A small image captioner, trained from scratch: batches of 512, 70.5 epochs.
Rows from block 4 of the image encoder, named by matrix and row number. Each number is 500 + 50 x the weight over its row's rms, rounded and kept within 0 to 999. All counts start at 0. Numbers have three digits each. After the name is the row's rms in percent of the matrix's.
# pw1: token mixer expand (encoder.blocks.4.mixer.pw1.weight, 256x128), inputs 96-127
pw1.0 036:632538502478474464480503515575566474388552519518466576526482527589550457424470446538452474530483
pw1.1 175:537532474499461631469512505574465627525474508546531463468506513459535546507572569545419511538532
pw1.2 101:506520491498469595465487534415479467430564480529612525565457438461548552474411511630458528464550
pw1.3 092:485418486493485500521451428575476425484485448492468529501480495552588386523452430499499470513484
pw1.4 149:501465474484484516572493521492529471456557530563487530564477489564496530448479603523509452464535
pw1.5 096:465501556502546402468518552465531559524650432472493522507402590510526548503589546539416507575504
pw1.6 151:425515543409470478484572526478443497588498461504581548502539431553451507472437468528504550528454
pw1.7 092:461434409486431525453555377553482464521596552472498466498388508495435530550480489573522484483426
pw1.8 061:512566612542410524527533513538461485504512551471639509414523408578502541424431484466519468520431
pw1.9 140:424540482580484497463392553432491433506468533409579472531498448443463465513546485466465459493449
pw1.10 125:545510454428526465534515493416476556492613504469469441456546507490392504457565609541523612450515
pw1.11 117:493508431472358490455463442466516476475400478570550510535485523381549541484474443425549501488362
pw1.12 016:447448392460549534469560462549518527495430437528515540514441442602489576499506539478459512525584
pw1.13 084:461491435452438459541490491497606470597542528497466508468475560545549506505474477497432492476492
pw1.14 117:552411463516466419517478488520533523473537527510470416513524423586529514505361383481514514534506
pw1.15 064:462507445478519429401458432587471489470546472599474477435533428496427597424394572523463473591521
pw1.16 116:460466580440492452455442447590510523522528495445450515459355544554466471486468440402427485505504
pw1.17 059:479552550566579482398499504493403457561452556446556534483462520513482441447563375440517446563402
pw1.18 095:513483537497505540536438518488555496516525425543459617550444519493399513571512419557550615544448
pw1.19 139:504479487526554463556539424453555437555524555497550524536422541536559536579485490475492550539530
pw1.20 111:565535484517469436495524493615535421531506548454428424534495549578551470516468467448493436490446
pw1.21 139:493517495485521488502528548570421489508415334473571431516444450531540563500457451468446442571502
pw1.22 124:492455545444502435410522504510456397458436405481528478558503480552527495559490452557458470603494
pw1.23 104:444493491477501491523420496410516542482455516498573501534473513578478580513560481506418461493535
pw1.24 184:545420531497548580565420543564407517410450597481434488591544523504440495497530433453407525469479
pw1.25 124:500466535502493422460480557480487499490506436418458421497567515528439489552584470461452578546523
pw1.26 146:488420515539506370473487469582538459466512467471469462537582557538502463583405374592492436470506
pw1.27 087:432618496513418499462484462416482464524489473526443474463473478566570628479476488446506401515543
pw1.28 107:496532507520552514478361541476542503507541514591448456570497520473418529599500519521462513528535
pw1.29 112:509490446385502472416485502436553446554482544447570534442504538475538531472517548538435449437578
pw1.30 102:461422480451473514521552501459474452499508468524500404433439526467543521460524424534490545505516
pw1.31 153:396504443476474509544502529532505487523416454482516517469412536442510585460421437630551512526500
pw1.32 039:448470474492487489461519504501518562605492447451465489470430527600480497524508493444543489682471
pw1.33 049:592481461469437549463469507475521520455451525539558524481520465439477510499433490534560565504580
pw1.34 022:533510388594461494538538449534499526531529492600517465520622428485480528550499498540448515532621
pw1.35 107:554544509471436481475419491524474499401477541459588496494528518443478442494499488550504468449488
pw1.36 084:423546605491444588522566499537515506490479442537610516416465514455483568474552544406507449487475
pw1.37 084:477564524534559526497487519405503460421494462395485483480492544415469423415602483519483489549493
pw1.38 109:530439584523534396529459554398511422488493512514453505488503528435501512470543525489540540484511
pw1.39 079:547496451535545494486455448456582525436534539547447383445492513438498432537516540446536513585538
pw1.40 087:468531523403521511468428552505424418504525463483436427509487452546478561481482513516458455527525
pw1.41 075:544506594459453532470465466555484553503575491497431434579497526469451598449458451506497461496519
pw1.42 027:616426475484563517470529510492457479583375567554505414456493484517502527450432512591501518462566
pw1.43 067:479545514535460391575529522518497498528512458541505477429444477502424509522437564471410544499581
pw1.44 086:477486523451540548477527518464476484443448496507401493508569584527539495512612494511479444466421
pw1.45 120:428453564543555484468481470385509470473581470449519511487463502508507482522575541473488487443383
pw1.46 051:486561406497512562501636502437480447476485522543575519504508610484433549564523514472495466518539
pw1.47 124:560517438497476458578532643529484511540477501549427483457568437484480537423520623496495566515475
pw1.48 007:537519487526469593469455423405520432482426526490489551490523418421496476536541512506508477424491
pw1.49 128:534450561517521489446504510477510510466415489477445446532536475453549488509535459385516486506471
pw1.50 122:571446523489517526490473499519493544470525509508536507482489525506418546541435434519372490466512
pw1.51 051:538477559418442449471478432542485460486553446499409411507436539611482422528406468461551468481462
pw1.52 098:500575417554439504515474466565515569468471530552540550460484482469494494487570596496432523488509
pw1.53 066:564445492470486483632498448541420538553508546582518485502514482523483599475457460539440441533536
pw1.54 057:539492574503542549537490446463487438472364571436487557544446542541472519466529431510463518519552
pw1.55 091:505466485513555540359555483451549419564463467615528432520443443453580489601578546393473468519618
pw1.56 108:528401482612535609493552502497474554503440418531507579470533508521426501521499457468526529503522
pw1.57 086:591476453580478506511497485439520489485464485508504564495407561536579449539375414504472456522600
pw1.58 125:549419472607505538558508488508524504525491442438432507615531444475475418451405540614479470503404
pw1.59 058:501551503465468485448358481492505606475519448455514553451465498556614523426462487523509455553499
pw1.60 116:482526502485502540502453545425517433482447548510560518487508533395435458335591425499417526405471
pw1.61 146:493505481459490578504509516507572513509584529502480509505478452446423456471523578608488555446510
pw1.62 111:548480484526451512546425503529564395485515450535477506536479484463592567504487468515468427511580
pw1.63 048:457535484498603538467479539491526526501479493407548485483531630480462387502421541440471517530419
pw1.64 116:474435528524459496442442534478454561477553496460478596480455444501550487476444569502473433596538
pw1.65 119:466463550459476480516457537473394497516502477559451512575554500623532435539432548517419443418490
pw1.66 116:495500544503445618520438455473476471601533467490495414477432463478498524459533506393399534511450
pw1.67 114:491550467475507522536522572516474492546521504512447491553553623521503568428420507530436513434564
pw1.68 077:624432563513437639517597496500466533456488411471449526402528471440484519517438463528486588514495
pw1.69 142:422472508566621568448557498476462488458552421525536480478475378562489522566428500464460521525448
pw1.70 097:505453539566527471474435547481570498502474533548481530427556520575556515506553470463516436550529
pw1.71 060:545500593560462571478552477449481501475479415443539506575472549441534484476413446438542394506510
pw1.72 092:389466422538505526506503567622547490510510463523508515575553493515496551466487497474475568478513
pw1.73 053:590417488507559507440538528388495514473620456471531441471501549484462631619465550398530507461503
pw1.74 100:514472488421452447517515524490517487486516491462505570480447525524402530569574498495489591540555
pw1.75 099:551486480504390501450487509544524512584500501455436435551592502487442465489462661500460528524537
pw1.76 112:534462407489580506362496501340434581481452505382516552505481516447522450621427530453497455499535
pw1.77 112:518592458438442550486471525495460603552477450450510519320577448522530538502541504491555482560422
pw1.78 031:464447462420502500435484481468513498495543538514496557515491496480492510557507480414447495449595
pw1.79 120:478569600447476521496672527518483471593432497532563434476545458449541424578498464582538469607446
pw1.80 083:428525486529512493474537474615532450496493500440533504498511524422550444459526468445497618498475
pw1.81 074:395482543558549416524498504546483554535481441478528548555579415534444586502455495528527404528517
pw1.82 125:470444470470473472501398526412444440540473497531518635477499575468526529436441421615516518488459
pw1.83 114:539516408521456480443412466529491537458514504458560497531499527573503532479490474492537462500478
pw1.84 049:540517549511519572464468516526402436520572529498482461511443459552525479430391449564542493492510
pw1.85 106:547495502521504517545541465520519498423515574587499425499594486562532503474450500530441419437486
pw1.86 166:479490540524482646433494481522441466497424545538542477533478532476510527532513479458394487531519
pw1.87 057:440533474602536453519418530584504428483496579531556575528492529553486383506579496577579517525432
pw1.88 099:475404434474459500502514436487560411418479566486637449469510459493515445523506498504464462494589
pw1.89 116:451505495401435515505471408467475470501410523542435523478559604551439446413523498535497476501462
pw1.90 113:545548500510481486493527428578414471502467474547512529500490591468477627549500531578530500459554
pw1.91 094:489569479509462428542549619519518470535441507539443423517504513534370534631523439476530531473507
pw1.92 107:426446478493542484453397529454496464464538503499532483546479434492471501545514451544472520506497
pw1.93 012:579502509513559541482430489547505487495579504380480429591435497458524451430504536510454548513503
pw1.94 084:492521515495514474550476489467481513498489466503510570474520509540326439463580549465508531532526
pw1.95 127:530486510462521489401419526505480490474424471485464536544478589522629535598483409559494520482568
pw1.96 077:559537489514546535495549415480530449477459617562516471511505438533527552434563445478452470459581
pw1.97 072:446502550565547454510483508529481441508474570498547528425631558511424501553554513471490598561497
pw1.98 111:507491468519486476489507515506484455596517461567473533467479613460522473483552456553433490556560
pw1.99 097:511444508571489529456604572512524527484586540496512506515418517498539456554452557598550563434543
pw1.100 101:542424463491492465426524478447414515458437453441508492555592489444484425506398502556490513476496
pw1.101 087:584479444563479518531416465505522538491598546500400592542419485561490499505407519604550558565532
pw1.102 134:382417467425461450439474551526416440494540555348376485439462483522447483421531542526431477459434
pw1.103 016:540592555451544464563494490479619395396600428459458525446476463560464403498496502476396485526476
pw1.104 069:503508467474497541440487526458508509457387553514430505550544488534470487513453552458458524537514
pw1.105 031:515465526491527496361413483504443502456491514529460445404449504589483494548398476497566567541536
pw1.106 101:518530517525504392501384507529482498541489416454566588482510465556493495427520429539572440518496
pw1.107 100:473594466529457530431497557541574447480518474532495456413550430535551472425399504541619453472538
pw1.108 026:481526502529525585527625436588433454560461501418478401483583485460552665518525484473518475501500
pw1.109 069:506540487542488463503471501504480461495496466551501511435534552604457528544491558516433561542530
pw1.110 073:530477515552425533479503484580510495485438483533483489391473547476413491569324511463578484470502
pw1.111 110:536463486555566507516571500500520529529512489544477484487452398446450452498449552452474515558474
pw1.112 061:595566446516582471354519451472495578534426480480489490487545550541474444507462465468502477418526
pw1.113 099:538638610512520556565499549635410467495527547498582548514480537484458483542535458553438543638481
pw1.114 095:472505427516529534468488507437452485562521571389470460540458582503487596558442477610446451484469
pw1.115 103:427472490522551555513502468487539425402589495518551530582483601472480534556417433524534473420553
pw1.116 106:426514535553476470459515481488471474442464504464518432540440496500461496408405523451482589436458
pw1.117 045:492450433464418574540539558549394410459508499565504514467486542411566528474523507485466508514505
pw1.118 064:458474493421526526441506416491516521454529415374542476553530539591579458528495428512420477545383
pw1.119 100:391562480490535611540507562588473493485535472486470475415481467507504480493570505496545530522532
pw1.120 086:529502463465459454490547446567464465490489506513520394519547511540476496502594581598529563527455
pw1.121 050:447450496523448464449498525546473522392428444548475503556550435543470469519455561538574547475577
pw1.122 140:417554503495530569506543515525391453486490451476483574443430498494501425426419399453528539506445
pw1.123 112:532479494620526501396553436531469538564473456446494462570505461575574502563500483469527517561494
pw1.124 096:452474482426471477465555472515507431494506551536431494420571437525503487502479472574541597467484
pw1.125 090:528510445436522535462470518623461490494428450475462572485496475530484528608416492524488469487509
pw1.126 016:480487408598479539449562527547479377427535515555482499469507497503471407531532470431485501420533
pw1.127 114:524484441497530527545540532580531485491547466495486516492600459539498440412471423482534480569484
pw1.128 109:432519473492580525523430453505432489576494519562496494463527512551487538509505513516470478527489
pw1.129 039:492478479531410556476483486518555454480506450381459483464577553512504475497431399558493521471555
pw1.130 075:556538465592441586495486481550536462544663477479547585485498487443497515440476557542386574504533
pw1.131 138:470514413400611498483602556437492459511385438488538546462429483587543548448510502615460571435485
pw1.132 091:594526490419526499527476484510487439537475463456447574547582587496469434570487544549475583617530
pw1.133 075:559447422424467514491462495540531465583533544550434507448464550464480445595484550504466559543519
pw1.134 137:494606468438492535567470514597492496496560447467535505489448468490478536481505535579493519467583
pw1.135 165:486465496552603424488468511488512472502510579475486447541502526501479531480459444520392558490423
pw1.136 040:453510454467500499621549456473466467433579533450499426490467495537455526475460507478456449510492
pw1.137 118:480470512492475547498471463447420495362522554486585521414467515476380489537452462530502451423384
pw1.138 142:536553496521558451501503493542408521444560495416491414538508456476439505413523511524515514523463
pw1.139 046:458550537434403439475510467564491530497503498422569526454494493439495513553407531505492512479537
pw1.140 124:551505487405473377471500553495516506538464495421566571545583555454413575410515498529576487465498
pw1.141 102:473465529483472495451505509602510530445544469509515519468477507441449469430590479541487512523488
pw1.142 016:610462404500513535513612589415472481567474494617582428506474412554568484469520438459469499602407
pw1.143 105:460385425481557509534544503515485568513534554534533411463505539515406607566540479475438572452552
pw1.144 102:561547484408388520556506459505472442518499440580494503529568567498507564456439520512505583590411
pw1.145 114:529566489519508473499348576547495432591488446558456505522487527482480556347466467552524429592564
pw1.146 091:466517515450567400515543575534605444420436418481551551509590486527562409455447472534486574585503
pw1.147 079:477403503486524512493407546483454514552546513508483522480498521523506601499383533529510447493439
pw1.148 018:483481540505598394549556528527493523566500559512502503509524593506470471606563529539460530430490
pw1.149 108:517500434587451348555514553504452505575472483413478527392503557450537528458563513487536520504470
pw1.150 137:524504557437452546507480459569471502435428463517483502561568472511479537522466394575522574454470
pw1.151 067:345456433512517494475525465464432495563556553412465413560419470495485534439512604486515564504500
pw1.152 064:475477571559529537434562464531471466530431453487449491566590448354516457517461475463515503446503
pw1.153 102:562465521466492543498536506541506518485536536562583493512518533458461427458502488485501437510538
pw1.154 096:495476456494434600484558496551456376584529492540455457504552604470529601449495510573509505410447
pw1.155 110:511483514449481492503479404466512545492481556414479525493481577473539512521454476454421432504585
pw1.156 094:537500455444485464595469417534470471481509418494470475481455573530454427540523452495517480478475
pw1.157 135:483531533561486474516526523519424531460475461496463456610441549492553516470499502529538510417480
pw1.158 100:463469462451548512506435525482545544461532499487520456489521486502526545520484466573549536592476
pw1.159 076:467459499492441528599519533538533558471634518471508515457501492556491570590482367547407489517592
pw1.160 140:495563534489550560451522508493522482583413564492497429428391538463424495460488455618488554544447
pw1.161 134:459489433587408464427435514469416543504524512411501444490489544479525491565491422555491439572479
pw1.162 095:554474553521492404522491524531555406486535443509554490560511485479479402575440577551476516522514
pw1.163 128:477529463482565560493488554535450596484593492473464555497512482541475518489570536536454477356537
pw1.164 123:541573430385476524474488508534549457522449528527549523484488449522476484513417505494541521513514
pw1.165 098:471529476446547477515583578468454412616527497558483497381464509528506531475465594466462540505509
pw1.166 048:495527500495488500608505580515550452441554528518523530553498437552493446613500487549478481555513
pw1.167 032:547477526544508530491467533450504470514483436448466446564467533515457468495460534549448497598493
pw1.168 042:489472500508543478465562438407469593580609482491521397470512530541457559477510435479501494468577
pw1.169 027:503501479501579544487498444500530538474468509525484581501512575468496593441575425501532426489451
pw1.170 070:419477427551512504464573524458559506493489442604438494510444568464497518583453649479542515499561
pw1.171 117:537472458526454503489453500512421507461492527456538484566552497414354524486477441404484495457505
pw1.172 129:437532585412357424437537499487506495426510538487474559515500536558508449504478460522540498565594
pw1.173 140:459409501554553515521470470437445616545463598538526456576532586499514550548361467539488491476478
pw1.174 060:480490475581540431505456481516456466490507469517454462469536397578446539551569519559555456480525
pw1.175 103:527472484479457482403489412518507516403466491556484561556507532476430612503476450500461472434477
pw1.176 101:498533521515402507446376553492426472425561542538551461462437526502568444446424491472479422451419
pw1.177 090:513573575557470491464491478492531546545491395531511555486454454525576549501509475405525409514543
pw1.178 090:542481567423555546402493518467409490521545530441533544477435442509486504501506456444473461444475
pw1.179 111:505509516513601572515579571429568416428438413456539557532488481400474470561516511516553470499508
pw1.180 147:538394521433546495437511472465571442529493535520513548537491507519470484371508454516490538486496
pw1.181 107:474505466505462515497377493483588594454510460487535468466503431594626399494582407512532514553501
pw1.182 129:498473513574491501424556550575472521554484480396542411531543514399496473596500531551520511501412
pw1.183 088:556550557480450496457559418540474376571407543503537535481474474469428496436515482482468463534540
pw1.184 159:404533510515481492528483500499532535434524473535470525544454638448479449427492432529399528492498
pw1.185 135:477457480509485496500551511405532408476542506326498498483460478530482504469499451489528490532448
pw1.186 082:580533584522515497552443443492478476512457474569602447516483454496524508539507392482473524569523
pw1.187 098:496393547462469470483543573417485336532420493446504507465483498533548445574524399473419489456546
pw1.188 145:483523518458536492487605482621480457548475345563533551450563534507477484604564451539553491469397
pw1.189 075:501551431474504479576525532528527579474518604471470535484582443513519542502531474515463488513506
pw1.190 066:581460541526492534448447474571514533499450518520553487523524453499484460543433486566477498459472
pw1.191 089:497490523504491533523451429476513531577506485591459441507574451454450499616598438447622476580507
pw1.192 060:594471501572430549479493522545506471526469566467464554511567477493455603539504489486512569515517
pw1.193 087:548415539535452605445479538461530529484575326446500511549456500358463496392544472537566482565503
pw1.194 138:457462465460525576522515491466564548528522480496502583470504552371375505465541515555465551495476
pw1.195 014:475480438521490511503563571478496402484553405508486514474607551477485441482522540491490526549451
pw1.196 087:513524561419556538389491496512497541452561444458542439526530540450459554452572569452475474489540
pw1.197 028:521531497520584514471575419375415485475538592547464483498522485465437506478475443543483495470622
pw1.198 109:425544470513423617523531505481595481491457432564486551486495500450507492576472583530393465520525
pw1.199 147:517411512484532518529433528477447450428504546485518559579476511497461502522512562429412465464521
pw1.200 028:511509554516561490559457445393488524579497514433527543490454494476571456471510466466526522505497
pw1.201 126:498494467512511404520581524581524396462483500580438500504520470519544458487519546620498474464417
pw1.202 124:563474506564495492382488558481485469419559503485493566557548419536514493531513517549534489482550
pw1.203 136:440391568498470446506426492537463497500525474590458517478578546433416467513566444558495501515505
pw1.204 072:442580478577544483527412540498498513568461461514458507436464515454551525460475610437490535451498
pw1.205 043:563479544518518466469514466475464538553513525446524490481562510462538545526411451479411380473488
pw1.206 086:542532475505512475494472495542432474411538571491553515489426573558498543494418550510522532587480
pw1.207 074:551513417521535476546535479512538491459491571439549489562462476547591399498531508528478487544500
pw1.208 121:417540534439497516438463459494515451476471468496564491634474461554518606527425489563494509502543
pw1.209 131:557505474484540417488453494451610499490482483473500523478435476537489478436496455504498460501539
pw1.210 125:439511517511461595505404525574445508482428543478522482539529478531576432542412396469429518531514
pw1.211 097:589504515504534496448445529496520566523464359619493503513420547439474496559539486468506390481500
pw1.212 073:482432487497527554605431577485560403607520483540475478394458444327573447509466523516476498504510
pw1.213 027:621442498437451601464512554519524412427548492469498543520498589611380468476480506540445570418524
pw1.214 107:554545466441451431461565534555506391515406459550489479509529605451554416508499472436463568548456
pw1.215 092:492570532432499470474522376531508477521585504507468573544480498527498552481491577554396524481418
pw1.216 113:428439402504542546476494596392427531524458492448497458494565420520418491495539507409521471455431
pw1.217 094:504498446418465430507515550532417475424479477493474469553519519537610523587575502502504413516504
pw1.218 100:619551508484492592455453529424509407564512474498518467483559486426391517396508476417523506497467
pw1.219 047:501436527539550408526449519546418531553497471510555478617474423496441446451487436535485522569522
pw1.220 079:495502523486523568464540499464519566443522521535490529497512478543442521529570485488441498447496
pw1.221 138:571528443557519482487556477449574564558497447490480478543600463510455562491460544513478487511534
pw1.222 054:473498495528488496499473565413476485418525480474524490477504661491426503554546443544542543516545
pw1.223 038:501440535503460614487536537502598570527505529486473521539497498483555540396529501584478471517497
pw1.224 022:560518446535496649557502457564505361564543476492536499515518569406559438482467558517559554473511
pw1.225 153:505499451534572562492468523448524475497544504469505514512521581538638392507466526503502421477517
pw1.226 113:369601501451513435426455465618563500487468541522529453472519536447523579466553504482552422528541
pw1.227 109:574528499634508541494507492526516585508493473505455428509516481510428465417388503512487510524482
pw1.228 101:483546389436598517505511555494424427503516473542530588530563470478471401542486524620450468477501
pw1.229 094:458481505494496559499504498513583529458630410512472400578516429403478560475539545488427525516383
pw1.230 083:507526567554525558561540529428457392599456476532480463535518397449509559512515472449446419470451
pw1.231 094:500516537483532573508404442509589423540493600492475462484542483553455486490480483522465597571580
pw1.232 118:506528567426522490562607468425510460477467445453479559534551507493409480472427424542476549546496
pw1.233 017:516375512526510505548488574494403570532498534533553506509445537444483520503579462445545574543437
pw1.234 104:564579532494444501454473473553555573474406535569433552497526488453551546565591472453491487523532
pw1.235 091:612490530551426563473533433477436511518509487532524423489535537505442574461531435544487434376560
pw1.236 122:561569513603490469588498516485400407535496490455435484519529555476438453506476463455557486506446
pw1.237 107:507542524470449494500490550404473454508556546532454492379438521530521466408514520477516457544452
pw1.238 102:432478579556478491443466459432521506428554617514450574566487504460560425396546415443428520523532
pw1.239 097:435504403596490443551433449530424447423442480458489473541447553468454504505500518540497501551488
pw1.240 163:473333463426442439521521451491515435504480506558495597453469576479456517418572431495503490445510
pw1.241 172:476577467520462560522488479521425511502447424495447571453411516474491445555552496467510525439487
pw1.242 031:511494551552477484430562413473468488423548539633526476441413452590514598403517455548492483458487
pw1.243 109:505531430511429531580485464556432556565458515526483554554450585551440432486426473477539499535477
pw1.244 088:508551491546442541556560508458588517394404460492494444515489556462502487547481498615457605413483
pw1.245 097:507477422433522534492508457428553533506482499517489555448476384533502593457480526492599503454531
pw1.246 054:417462483507474493486550433426442507421492510537465394609473549456491500504542576550586582478511
pw1.247 072:438404551494478526578533539487482450620528501526402405497442502571487484503522473602551491585531
pw1.248 055:535563510530460493554459427554507491508549566470470482459438489493525471512544515545510492635494
pw1.249 106:557522504460516533512482521435521558478432496495520536526549455484488429483558407498491535485577
pw1.250 075:522444399471462522511478510598511463523478494433475484494497455359498536528494431572441447493553
pw1.251 042:542522556437482524554521421512459476481501462562648557574476426561518502478431392456459510472496
pw1.252 105:499449483526493448567504517478540471431507448438474439525504468505395429468431506406535520481464
pw1.253 132:544514525512449478560489534521493546532523450528385510476561453481508419431494644561465545490501
pw1.254 097:454496452518518485429531530494494501515493577438575396387499479524422480633469474418473458601496
pw1.255 091:530599515510508490533461437465441506490517538496477500445440549504505489535448445575510501611583